config = dict(
    fused_qkv=False,
    inner_norm=False,
    subsampling=2,
    adamw_lr_other_params=0.0016,
    adamw_weight_decay_other_params=0.01,
)
Rows from block 7 of a small multi-label audio tagger, named by matrix and row number. Rows with one number belong to one neuron. Each number is 128 + 32 x the weight over its row's rms, rounded and kept within 0 to 255. All counts start at 0. Numbers have three digits each.
Before each neuron's rows are labels from the 100 clips, of 14976, where the neuron reaches its highest value: "lies over" is the class under the peak. Only what is clearly more common there than usual is listed. The data: single English command words and digits, spoken by a formant synthesiser in many voices.
# fc1: MLP up (model.blocks.7.mlp.fc1.weight, 480x160), inputs 0-79
# fc2: MLP down (model.blocks.7.mlp.fc2.weight, 160x480, transposed), outputs 0-79

lies over: /ɹ/
fc1.464:130124149149146136140080102107144155117140139114131095189106113119037103113093116106110114118154089073149122172137080114127109092137153118127159191173152124097146103118062130114143135160133172118108148128131096209176168121130093167130124125
fc2.464:195125112084090164162157122173130123126131152170121101166132176122193105140156098057122137102155127172109120172143104108083117173161126159146104147140082099184105129156121135114113205125104138143117129139155154159132070086149112111164119165

lies over: silence
fc1.387:118143068110158094153126145120141180094152102136145176147208169122029171132176090147114097117084149119078162167170096161069154176152112145146086158112123113122115127149130112078120114133145074137131141101120112143199152114088106149129182068
fc2.387:187088079111129138142085154119145156149168133093067125107203091109128095149187079081178088168179127157069109176158135133181150101125111100099167164132154124110154113149140096103128144173115090160106079103125133115131135134147137168196139118

lies over: /i/
fc1.299:204098125168121153165089083142155082127136152156162117083152122101130125150113145064154079134117157143074059186169171048086095115142090135163140145138080103137096095115103147110125106125088104172138119192121147084113138101151197119139149128
fc2.299:092119085105109158141155132131140113153137080096103174105137160091156117106132089093121096154154187132151125152169164155175114169136139083212190150098093110189156081125107096167161173115120155155154073120129095142084153157121093121156167119

lies over: /ɹ/
fc1.152:140082124080183108140106156115143137119133109152145136135130145120121151097157188094116132099097160148100120144134141122153100093087136151150144162132138073114153138161082096065158179145132125177137144114129181166104098130143152175147126104
fc2.152:151101175138083161141105166112137162165114125142171141133132172113102083094106101107149163195118153109176095155138205078109081118188126133120112173184149116154117113134147131107142134093125167098151089160145187102135111072111115101137133109

lies over: /f/
fc1.307:137134078070117145166093104097162114108200104117084121177087149115104157115111129106137108096088102091154155160179126139134110115112160143116129168125144098132159095158079126090136115111157106125142122153112211171156102154167119108123164122
fc2.307:203123135157098128135150108099140157142134174224116101086126162121136109168086047152108113145127146150130097153083187117152123178129165209141100109102116108094111144150122131107100180140064150095157145139158073188146115185171128149149125154

lies over: /ʒ/
fc1.278:110114097141158101119143064100095098089109104146159164116068130175167157080179061099172122103150100201114156150129141090099100093098182152171108168118128144163169100142116155135131080216113165116135121163121139142107152061137133091111141165
fc2.278:162149070174108127161177088152115119143102118154144174075168154137124107149200136140142185105121197127156103108131139126095090148095160149162132072142090105113049112062111085148125147188089179196141155142138153071088105173107080145151132146

lies over: /m/
fc1.267:154142105103131131172099111152126121160166122172134132093110250182116105117136104155166121108109162143119130088080141152109129146085144122144162155137117113085109079140116101081173103067145147106147195159132085088120049085113159166146135155
fc2.267:108136149116192133071105167062126102172144090151173139109151135149116105136125156148109109157110175178113153196141072123092084121091120164149118128200128162157150117103154154119095148116153108088127135120123149108118127104107153108115080099

lies over: /ɛ/
fc1.282:102164160157110090171143111163044084083131137169110138103043091128145151195129122104157114080125073203128134150174106122121157122143138080125168169142139171153093083135132146155166145160149126098127115210107162077165107065141165184158153158
fc2.282:165142133135117145155114160098120107153103091161126153112089126122140146164157115119154104163129113106141162088103122148113125102178141133100202135158064093089142155102126144165177183132092164144115091162084111109160152153037098125165148137

lies over: /h/
fc1.121:096188150144135138102114053079188136134171154146131153143079051144103149132149146177110131112046157175122129115163106147177126083139126156093066089140144069184105141174175138138056146158099112062160120080112136107164039166089151087112153089
fc2.121:142170167091165128160167140131115174160106167098134132141123116169142105110088118085121096134103087103125064111095101117141181142110160105169150146127098106131147089134163151122101053165099097104152151094151110091164046152162091114171140091

lies over: /l/
fc1.10:120170123105052107119100109126149124103153183203128126112158133116120157119151185119134086093110073126094161129172158128094119154130165158140162069089207167105141128052159156168105121122192097142190144093096141090168177132206126067131164125
fc2.10:087112100176141101147116117153109111146129148149162153143170134140154138154068085062114120125150121146150084134086123080072132161126153120083175152142110097076139135217109125121160135170097113140124150128135110142090101090155201157066100147

lies over: /k/
fc1.158:108131144144089114117168137168049093111088143070093115132104130189070109112136081107144170086126154142156104150112122152099132040101158175169108147109122100141225117106115132145090071108097129131129131075177143183094102142108148086134151109
fc2.158:160125129091095154102111113105201148142175142197120144136155178091112106139117107117118129160127089101127098130145186135135086108157062141151127104146172144073143159180135111133144104101123142117167110094234139124152113146121129159119082154

lies over: /p/
fc1.248:186159130077123120082184102092090106138143165106160116171151127138189123196141092175147126142107142147097161077125099119108077123122124108078131075099155057136114151195115081090083109122096125119131088174140117164101093133156195136149177166
fc2.248:129146184084124116132100074120115130117157071124199166191132129152180142133177092103093133131113128135108128115099129115137085137090157118147156071112164153131193114124162120069133092092056169153105188171135113132100142137131160150102065170

lies over: /w/; /l/
fc1.312:108157083136136182136111090149091130186144140107115059146110091082163157113180156140159088118083154128196140084109108106117098130116144100144098127155158128165112133175123108122146154094130140195141134104119158196096133151098163113137112102
fc2.312:141168144116129156172171097104093117151094112120151089134141142096136119160134139110141172135096164062152151146144136105104154117123162127041136150107143150167138092091145179086108066137200164132149165134140107098112145157110151087100114187

lies over: silence
fc1.413:147112117108078101135094099078130090100117090138136143112146132140127179150102147132104116149078152119147079116111108163061136154151170122176124136140205116194151183147138121140086151108142178145129189141144127179131104091162114146134147063
fc2.413:141059162150087100136121170122098113141141144081166098066162091124063137152132066116160137127096107122149173135132165103162125126116134147155131116115094103114103126105159100176124153130127130101110092129158101152114050156141100187064082133

lies over: /k/
fc1.147:120085154126122197144191139186113088125138163170110087139155099104072105127124122148129103136122185132138139048113123142161150093157121096154121119137082100165190152134151157158118065106167093150113179183140170054166135071117158111123126119
fc2.147:126110153134134135165086148114151124110114146113114173129099117110096059101166077127130096135164133128073118103085133097144167066116093159184174188135136143089080112086171165096159185089141076113133086099133111180134112119167146113090156153

lies over: /n/
fc1.136:065168115142135169141092152117146061120111129169131122088099135105079140166153128201090110088090156174144030102127152167135130149139152101044087157135059145163184096119138107114148107061167153131136085149122171146091081139132140109150116166
fc2.136:111122162170097105124078150182102085124148117176131102144071120099163152132121076170120076134102075117157114105126076144096126155125130150061131125138090094152140102124122185131150133113124138163155136062061126122133147119137071125184117082

lies over: /h/
fc1.137:170134124123120120108220131176120156136075176155129141096091093153169113138094139095094137129157211180102137145170127123133143120098124172187124179111124169174156149129151151056161112134058092125147120129136116133103109193072158088156100056
fc2.137:183176154118112186127161137149097092204128119119144167095129131131139119088107131123102081127181119190105106088136143075149125130078097140111120154175115151157130146136098125073190038207105136084154128085169178112095079157131159123146095166

lies over: /u/
fc1.281:138185125144133068079127070100127173122165116157114172150125150083097089114167124162088111133121093011158121158112159149122146114166192114112126154175131110135155085154099104083129114142102137118146173128105129125110104097128174075102115045
fc2.281:112114091138136126166174096130146146136160149143199157170108075139155110033081180132120083120105130132151113194104122140120081085132044107154129149160129126073096128194133120129176160157147128068083174125171192141068141159128075121125158142

lies over: /n/
fc1.94:123169122128143134138102103072163142155101131163097087162141074119137121120098158148093130118095154155066196167179133163089052115049126091111082126104159135134182155129128154140169153147119099052139127187097153101149137175130142104174129097
fc2.94:132093137117039161151107159117069109105080131075172121117151142135173159124168081151115099178099116152126155058150158141130170159114125102064149101121150082135131130139078133197173083159102103143086141083163123122144089117148122148158127153

lies over: /v/
fc1.240:135171087126201072140140144074153139124174100110070065128119128122131155175163166105207139126080118133137170106128062124154140117110115085125141202102102103097170122081108102201119137085130147126163168115159118114153098127155233108096117124
fc2.240:123118102121085150217154120136202106126123166177129123118139122113088116108101125145075135109059208126078108175133161075129139133148083132113108108191114117091106173119174146120106068155080132146167144121124147108087154145146166144087094156

lies over: /h/
fc1.461:113137153083125109115220140175126132103083090147140155154151167146138103130117083097098135130134106189150082074145178198128121145082194135112167102089152102136093143161107112152145066121060151126107129102092075090157079175162160142182131131
fc2.461:191109100158127182141164179150107139081116150141149115119200121097141150178084140090105153106122158127164127096166179059112116108107212162119103160079178068137121067160120133080124149109122093108151101110159138142193171126135169094088115085

lies over: /u/
fc1.169:166136155174214106128107121111165135174174109167115072156083182122140102104157133106116150114107165075072115146133194143100120171121089158143135146162084065095076162096062126169155130080108107133149148091076131136075103149088130112098153132
fc2.169:093117147134163102143036122127111125119163106126106159133175117165121129148125101136155166111115171130100100212105171119107071146111104115186098139147148097109102191149114137132100085157091144055153158037126144143079069089092109162148124092

lies over: /m/; /l/
fc1.142:148239109116083111111125101084130187133106140152175121174149150138141122087155083153089184136094121091078131140073115194164147104215141113094156121071142121141156167161095141107126085127116139144179105136122086145143126149124147102170165099
fc2.142:067130185125137108056117203126099111122130053078096149104111110152164134108134106146126150112147177105120147118135132143123096125130173170193095101129122102133156149146176187091126100168165080134110150161133142083065142154109128196088159096

lies over: /ɹ/
fc1.296:134138152114154200134111146120140109109169134156159062102133098114104065123057084158138184168131203134143132107130157161188129131108147120120130175157137122138170089140108129183063123117111185131122138161143099121063103130126156077137120079
fc2.296:113163156108152096127138148146160087084088159125081159139094139106128131115177120109100170155107064121170150163134168170124146152094081125130059127125157165106121146114214169138110151138109122114186096109095157085134135105149102129129169145

lies over: /p/
fc1.3:161109104160087010086103124142119193189119167151127132135074134079145128164161173110094081118143182108070164137104165135135079140121160122127123160096101143153107117154119103083154065093124230122121161090115130133154075141133098110180074121
fc2.3:070120160128153168151106177170100118092075104149155139090176183101155189101127172084161188048091165169149168132146121161136118164153108139111099141140135134082083158182097156148136125120130112170150092043125117125100166122114128109063161103

lies over: /i/
fc1.31:177139080161103144121144149143107136110131091167133093116148139163150084126098141074104144129100136139129053161148105152055101155166126160179115145094102133142169102119171108138149138156171132157098084192143111123121130169176110059107097138
fc2.31:107171093143156042145139124127157124098118171120130120096161118141118098173157128149134095099155137087146104108124097112166131105157111083078205155112153076113118145114117136153081090085082190165116096125130082121094118097123139118134153114

lies over: /k/
fc1.253:109037148178115162121131179151144098118138078120194110145096166109088135152145122160162116093144112165174086176153136141113109120121183149117130096124169137148131133089136116187135168181192155099144122182109147129150128145017138140121104137
fc2.253:167085173166094151110095175109151072096129088130165149079115162111164154109150169143131086117205118143144131112154155149136113069107106121096117173120186129133127126137125099161139118093179223134140119179106095155082090090126124145150080168

lies over: /t/
fc1.126:147146115068059185103097098118116185161121099091164131117115179072133143089145114183153199136099093114170174092112075145128118107077100131144160124083156149149100137133146105121106167105144147091069176146098174118217137114077165068183156137
fc2.126:125079132095132088203149097150179112147105158113076103101150151199125141117207132143142148100161110175111127150139109159123128101179132066138123146098163115130157132156163080141120134105119098058091127191068108113128092176121103182176109115

lies over: /ɛ/
fc1.388:109149130100130096194130164122110170130155094080099125141145130097101157173078164144095094107132118164152135098168083168149107159180089107203109129194103100131123154101161166134126113150098195121130181128130129097122175094085132095143130089
fc2.388:080147138078062075138184123177121144115116171123149160111146062127100129086085187087130144122121106130098122107151158136131123125049138111129128117164149093096147127124144166118173075157152158181082077148131111119095088107161133125122168143

lies over: /w/
fc1.53:149109129075164151147080166131202079095144105046136075198102079138135106189142063119125085112081118161114109163080128137140128098126169110134126139110142131094124141083119121176141114144118160181139113179088163093109113135156174110105173108
fc2.53:111156128177105180168140134153128096131128118135176114097157166112130158131107161106091083136204100159135123138085146145162078151120058120072206099101163112095148124168084136120103174159147111118153133192183180106094127153089131143154095113

lies over: /n/
fc1.34:084086114087164144132069155134140095140182094165139090090129192159069191123175140087120136114130242163151143133166168144139119110135104080103073167147102146157187099186166134130173116077115166128163120093102154109121092178117110113143189108
fc2.34:113146123151102194130156138187099086128108071195104084147074147143188106143114115144109076145119121147138124134128124133116131162122163168129106174151189127098176080153146124098118137171092080076136091146109174205124135137139043153192146123

lies over: /t/; /k/
fc1.395:128124123072126106163153132159115151125135111192083116081099171113164187155171096166113169142144134175156119100135124131129127155104175118135147103157124144145150114121086093143180126141123078103117152132115144109200070161161073160149161125
fc2.395:143125097141093189153086094109119087098110130129201138161152134113150139123092134055147149109097188202170092133164127121060070134101159140103097158152203139124102119114124143086123157190151103062136103129118129155099145145126136097112148120

lies over: /ʒ/; /ɛ/
fc1.219:119170153090164131099196096090100071135174148122141141179171140144183122149085129130198143133114126172160152178121182137128132101173098080117104131141206124096137097099122125119157090105054141110121075141158170095128108121178114147157157121
fc2.219:151120106128121156106131117128146135141173096154133103126131088136159136142101138163088090131121086183079139159120105100124107154139134126147113145158191104162141087156130141115109205154046146104153062152159133165089147140098166146180190125

lies over: /b/
fc1.193:089153143069069099086144123122144142178096159158148092126088108151152185080140123136119096116121113161139147163170098096153171098098135058151114080136145120091050140119101112106108117109150102112084126118178088152095162112164190117122166111
fc2.193:138216124102124119119178105181093126148123100098108193155054164138085153097181148129139134145139110167063161130124126141110145128071076160184136141139063065140096186147101190152095135146125145139092115119112080133161138083137131135078114111

lies over: /p/
fc1.228:155116140047175055146103128090111110100143178125145114116131162075086065129144128169151119100102098135139167150125211118133178126081110109165062147100126146161151104119089118167067122123142160121133159137138167082139124114107152112122111183
fc2.228:084082167092096219134101125140156097189144108133098121128096094108112162067107128162116111107187170179108068168143125147051143125149132094121095124104183198121070095127112132152101112120086104159138117115129184100163144194172107113107123142

lies over: /l/
fc1.85:145120102127119202192107153125129111115125083140111118084149183172124173150088140121161131151129153158153151100111077174125133162182087066154109108172129166141111139129090120136110106100138076172111102136096131141155122132125169070113149136
fc2.85:116147070151158117127085092078135087100107140122143077095073149144113145142128150161072141078155149121079143131168142059096110108063051177137149117167184138129106077125091105108154077122166147138144139039125140104138096141134172151097111096

lies over: /p/
fc1.205:101161185180134105133150125112099115114123110117139128191161168117123127129099087105183104116128170132064153084150121183168169095084143174195129088169110115127142172123124076104168078203147108080143121117092072128142078147129154168096150142
fc2.205:182159126162094172090116129120106110163082191175148165116137098154159129110162082149171118132095167083130147095090136086098097175184161089090090153102080168118158082120088086140129148103183116118172102122170174154145156145092114067105129113

lies over: /i/; /aɪ/
fc1.375:107142141096099117141110119139174122138116093120094109133081179087120105113100114078177134155147118106065082209153128131118119147132136084111141151159152119148096149139120128148184151217053157053206121147121164124149089107104136116067195164
fc2.375:182158099140188069108128160107099149120056105138084127046090172149186136076049159113118144142132159099129115094128169172090108131142072131085139175166103114098127112110074102149122119059155129176132103142117122125129105181081113167188091173

lies over: /oʊ/
fc1.42:152115129148135069154106125128104115154159183188130107127112136143078141083097169144150115128093127128109135149122118091136141144089120062188128129119146129152104131097155172143155121152183129134124124151123108136184135139061170176133080108
fc2.42:164098139142119155095123113104100163137139070094121156152097104171161091121202115113117132091186120111076131147102140116154126163077142089136075116205109091134164128155183138141122148110150141116114145133162155179109243075114096145172133153

lies over: /n/
fc1.230:107072133155110170139088155118176133049121125141159111143120191152110124100121057078123146147117181194131131120133153163080089143182082117128112111163124103110083071105107141105145106171105174088120065156156151134128149096157197146093147162
fc2.230:145087120211112150110097190155151196162121188178091162125085093142170151086120139187171105117063066184149078112110160108139172188122117139136154103142144150182099157140141097162117118115119183070118124178104095104085116115113076112140161106

lies over: silence
fc1.196:080125112126133058159096145063167100131094121090087113130062153057090165130093186130125156130092125131133132075114129183194168177152133152164108151122132130169114133183116154169141144192128092121176193116097092128081113106089136123062064161
fc2.196:113123154125096093184141118125157139122096073083118110141144148079110184120170122127128181109163139085114126124116105112141084113117241152153115133075126180134189093123117117186099157137178124127125127163136114143091128147131180092159086173

lies over: /f/
fc1.273:140091096160142102138106109062159082112144162150123201168162196139150141124128116149153158117125131088153110096153116148078107105144149186161149150124113115123116126116072145153093165090221039112069179159129150056104107198138115091114151178
fc2.273:165076095132112150078200154149124127080105163153179100108171181108188132121189135171137137189111126114144084143161167181122114140175197143096141159169166106129150070123103163124121141077126147138084158162100077124136149157118082126158139155

lies over: /p/
fc1.177:102039110128137106108149131192110203134100144083100114117096132143110074117093134156140146162136138176104140132110126184138070102048114141070086150127132138206120144129087097130129133135155136216081094081089116119134126064117127110128154081
fc2.177:148166136131118082105104182139088106127083073136076188129137146104129132140150164073143126146136124052084131139140149105128182129141146195149174104131096115169137134128086060170132104178089093145126166157066098081066078154126126144098144187

lies over: /oʊ/; /ə/
fc1.11:128123121123119122134160190075078159132183113099100098128142205098087136117184075149140100073115184125118164104140151104174121157158178118128107168122114199123113113153133107120126172128093120129157117156155112134117107084102124152035145169
fc2.11:150194126099129140155160170102114161126127125163077147204100109149135111143122097123139116092140119108150083120090126141127110149113100059054171132166133152110113110085098103202103171168160135105208174085098123133143180144116115141192125095

lies over: /l/
fc1.315:117206164099075083150091060171129130072122126151155126159116129123119138119078062080129145178156167145109116063168106111132084098145139150120113124155135162105127153083137143041139120181156133148126130118102126096167097177168159073110080101
fc2.315:118191120122114092123087174150143105143117132160153147090215138122181156174085139084156128075109136150063116081092152115112197180124111167123184112113098103164120131111181084148165113155159110141083124154134148114118094079212128133098167146

lies over: /v/
fc1.452:156088123157158142148123163082136135143126166117182096120144154156138137136108157157165160120117137133193159039136148102138056149150108144156146168174093129076161147156130136101104161087130109117142124176186073138155140116193156135103114128
fc2.452:125119095087136128118093133138122131127175098153176110122089218165117084122153111090123135112115165158155114147125100140133141134103121080152142190170083137155129126094163115159118110154110105062128168209142188089147116164143118110099146082

lies over: /n/
fc1.424:133156155127226109167177112158098121135093152108112055130169138198091145131144155105148135165141138114150145119132073131078105148205066135089142136116075161166109115110147100100139135137109088155083135182102134163100077115076122104078107165
fc2.424:098152119118123121119140065101117171099143087125058184085161129073188124078149141161107145177136102093070148113100094138157121136087137137113105146196135129146192145109104118165119134086086153115065168117106143104161110145103138168147080172

lies over: /p/
fc1.340:123083091077109082121136115118149131098080157068143119136150106123054136120135119099189132115198169107099121149187120135114167124154092108141104131136090109135118110114156105137153074076121185058138163104118064216153130084087150110143116132
fc2.340:099090185140071165170091135106175203145141108148071157192171118154073146097135147139137091166143105101129173100083150113067132171118094079132142153134212121179147190104115102159079156145110120100119123146144150110127173132111078179158122089

lies over: /ɪ/
fc1.422:089134088160146077077171102172183204099104158152164066070148183145141138130187166148126102179119105149114185077109170100126182162133126128070162146178135072106057112113106132098099109120181157148184140168108071103127161095112182025127126155
fc2.422:130079099135102031143140125138105174166136089083138070114138107139125176175078148162144071157100092126127125138092197118130136145120168085167152111121125125122146127166149152070154076120115153122186158131159111118171170121136133171110115116

lies over: /ɪ/
fc1.351:113142073123069113144194147127178081163166153168131112154120145122128094097148116146159174157117132140107119122078121190145119141183129144121073115194110150150079112091180170141146156085134132135150158068120150112121138079111159158160081161
fc2.351:110117182124075217116073133061137169145198126064139099155118081120193083096112142132110177112155144088135117114067148184119098134113120093087125171156204149129130153175107121109104170132122158063135165112100133107103074089166113090163114084

lies over: /ʒ/; /ɝ/
fc1.297:056124138098120133132146104141084092140032122123112155133112120132133151158133117165089173117109086169087131170082139104086131171106117115182133081119174127165136161087191129093154148091134080115107133115166117152212175087128119141114090165
fc2.297:114086138136182132094137106069082086110125130168110135210140104162132120122107115115130087092172124029147052152114140081119111133172118111119106129154162189119124115162142130099177122164114081105106114170129163148183200146144155080161098119

lies over: /u/
fc1.80:109158079136124111155114097167063090131094143178108123127144108170113113058078111101144139162128165109149157145105133087175120123168166139102121099117135172150133136097147137078075141121173087154067158117103136122115084124106149075102134128
fc2.80:101208172151101087136188144132097108093145142174183137099137034174159147139138152150095135149156117043144139110141132158103134135138147080099178117127166141155142098096115139122104074094201132153160137154146101137118109109091135086172161092

lies over: /aɪ/
fc1.412:113136151127151099175142053143123075109111135181112127172125117118189127128136139137129185167113113226118141132121102071190131164145114104117139188161149134119148128053132147152159115147122064134122120112100096130167160130167176126110131138
fc2.412:144154094122113155124101066132161190135070102051080089112092079136115177159124150106105131098117160171176131163111135132136174109123140150110192152087102133132145183141147166090057129156092085121096090182146132135136140099109173105149090148

lies over: /k/
fc1.173:110172137163123109151197132096125127143138104090074092139165195115078092159132180197181108139061150150076115156147156201155174062130185128142113079130144085132116107130150091146130145073169107110106083109113088070091128146131146138127075097
fc2.173:122044133110133078127093143128126131143076136131152185134181126150115112122121119192176113108140164082091099105164085169160191079105116120071187151159176086146114132144106117140113114112167158103167123117146138160134120106118119091094103110

lies over: /n/; /d/
fc1.161:107114026129151135158176142106180097135190171159151129169157112140118181127140113095175162065090163123055150091114103149133074139129135156109141132156115118131102085158146196134122132149103033119064137146118151109101133131123037067157155162
fc2.161:182098080166118125139115095150122159138133093085095097093147140076159156098124101112160123156135116148094085077102078109162207125121137160124143229091172122119139144169189101155159163123112135140113187124171118129115115056087046114189103137

lies over: /n/
fc1.320:106142150125101108120093082110074135158155146132123064130128090142128133102098143165145131153121118183088135127094085224131128122136178189138146128156060072182101136082053066080131168075166128123170137158108110196127089101090099125156134142
fc2.320:085095120115142142114059186064168076122068159092133172163150099156121171141109092134134070072141085153160134124077153171095156110142115074149111119097151144144171123147041119166138113155111146131138103056119139091142153167165111087141110100

lies over: /u/
fc1.270:105183149108153091122163104151161127157098128153087135098172128125108147134138114102122077116089168115119122133106115034135129116136147168191120179096085139121128146183149106069113144102182101128145116137163114133120151147090187116119087060
fc2.270:134139128126087105125147108163106069120084134072131198143103159145126128073191172159186145199176121194132153116102097167134093105124101157141107094143121121120154142157118077160170122109148123104192154105115161160076100204148122147051157149

lies over: silence
fc1.172:082170154110137114087081158062157131068156139126114130134108117156135099139140105160149122117067141135124143044129112156177109150148156169134116124095116118168131130164131133086099110128111137122111092157086152148057158122144148156117105182
fc2.172:097116113129154059179145079116121102124133108094111152141162164144110112110184070132083114153112099113128086136161125115162088141153174138195114119155146099127144125146111124212120190135147175117130090154135094153115070154158217134151139132

lies over: /h/; /p/
fc1.362:117162137179119145143143065151134089079152117147116172091161114183109158149135188123110136127106163127123099134087169139087109084080159116156115143116143077170119148157136097188118121131079132108156153100117083146139133138141104051157152145
fc2.362:071206146137137191113171110114084161119122168135155223103110143134084105110174098107109164118102175161103102108056101170095071110157164139092133113147110129144173174108135120137138132141158122141179166098143074163148124118153109114178111111

lies over: /m/
fc1.52:107119120095080117129152084177173152142107152084110124063152153163116165120041132166077151115098129089134119157159092132108137066143127132102124145078160108130130158128146148171121090133088054149168137102131182132149089208118170114165158158
fc2.52:087130152136109115115106164125134140096091133164119129094131131136176105128138107187138152129129150159094131098121083142157147125107159161121101122106131131144111106145135072070101134134158189090205094079098167157121158105144197094104138131

lies over: silence
fc1.203:113203133119166131196092152114105116098139129151135156072051141132135166133147160123136083096129137112105157195086170217083129139214103135127133136153104128136106155149137144083102023107111076208147147141139121090128111170103092072114164102
fc2.203:131130119119182146138132100102113142122164131111138130168074129139075115116154142109118116108090149120088087243121130108112145126079138109180183116098137139103185113113158144048094116115155078158127128093084117143109165036114094154150160122

lies over: /b/; /m/
fc1.305:155149188074075116111170114142129076169154113208157144136147095105144157133135091098152217138129104151123125149102083118112130153203166082135166128112071109123141137096105107174167037100105088166130139104126179119130087100148180168193197115
fc2.305:168163173144104137091163182179172118167154121121104121139074095129163129132142096069095121137128074168168128156057132119151160139082093159114082101151087114140133123153143125147057089121141116102116132071101150112156103117092030109143121087

lies over: /k/
fc1.249:140139166093145130151169103189093062174086088128140163161151176120109118162115121129139110150118120095196070113131120135085139199074144136118164140108101111136112151137134139142079083113199143151149096076181092190122106099133169056132129154
fc2.249:056205163128088154127129123164177152125129194142131101157069140163188117124105108107131172141069096132139116093099076126138097040113129130149140150155116136092126150136135102149133130121131112146173108144160112163180125131133116127074126101

lies over: /aɪ/
fc1.12:086125082114127108117159135153139157131118149094162149107167158159122080129070153099137150089129111076097095108068159157120125134143103185137107124089173131054119155186139101137184103145187118200020084090124145104149130134095162160129046116
fc2.12:097109143117118126141125105063133136137091030110117140170123146147057135123165143093070128155171155154110170135133128143164119090120160178103136118134162155168109113177173136137058079187152099107059125109111134097143129157146184131136132169

lies over: /p/; /k/
fc1.167:101119089142092150182099105144088148136079136126128126130148127155057150129077104133161086111116119119126143090143103136170147123058168132142125115046082096092107084171170128151131082155158105119161157137080129146076147124118153148120048065
fc2.167:159155187122153168137138151168096122111120174164124156108147083118154121099188142141063134161153095091150071138138071142094117150089139157069124119154116112133124194123117110148136091167145129131158140099148141181091130219122099124109080131

lies over: /ɛ/
fc1.4:133225124114081093124158152154103109106154128189156105138163123108113130160140139185135127181105144136101130088177131140100019140150120141098124109122071167133092113154175163116189164194197096109125075121140093130118131148138169069192158185
fc2.4:102141112134168127117099119126118120083178120166128180143099172170138121118120150094107123147140113090142099196130187073129176161094047130111133095124107109102094183105136136196135104115113140137121215148125121128132105142092155128102071176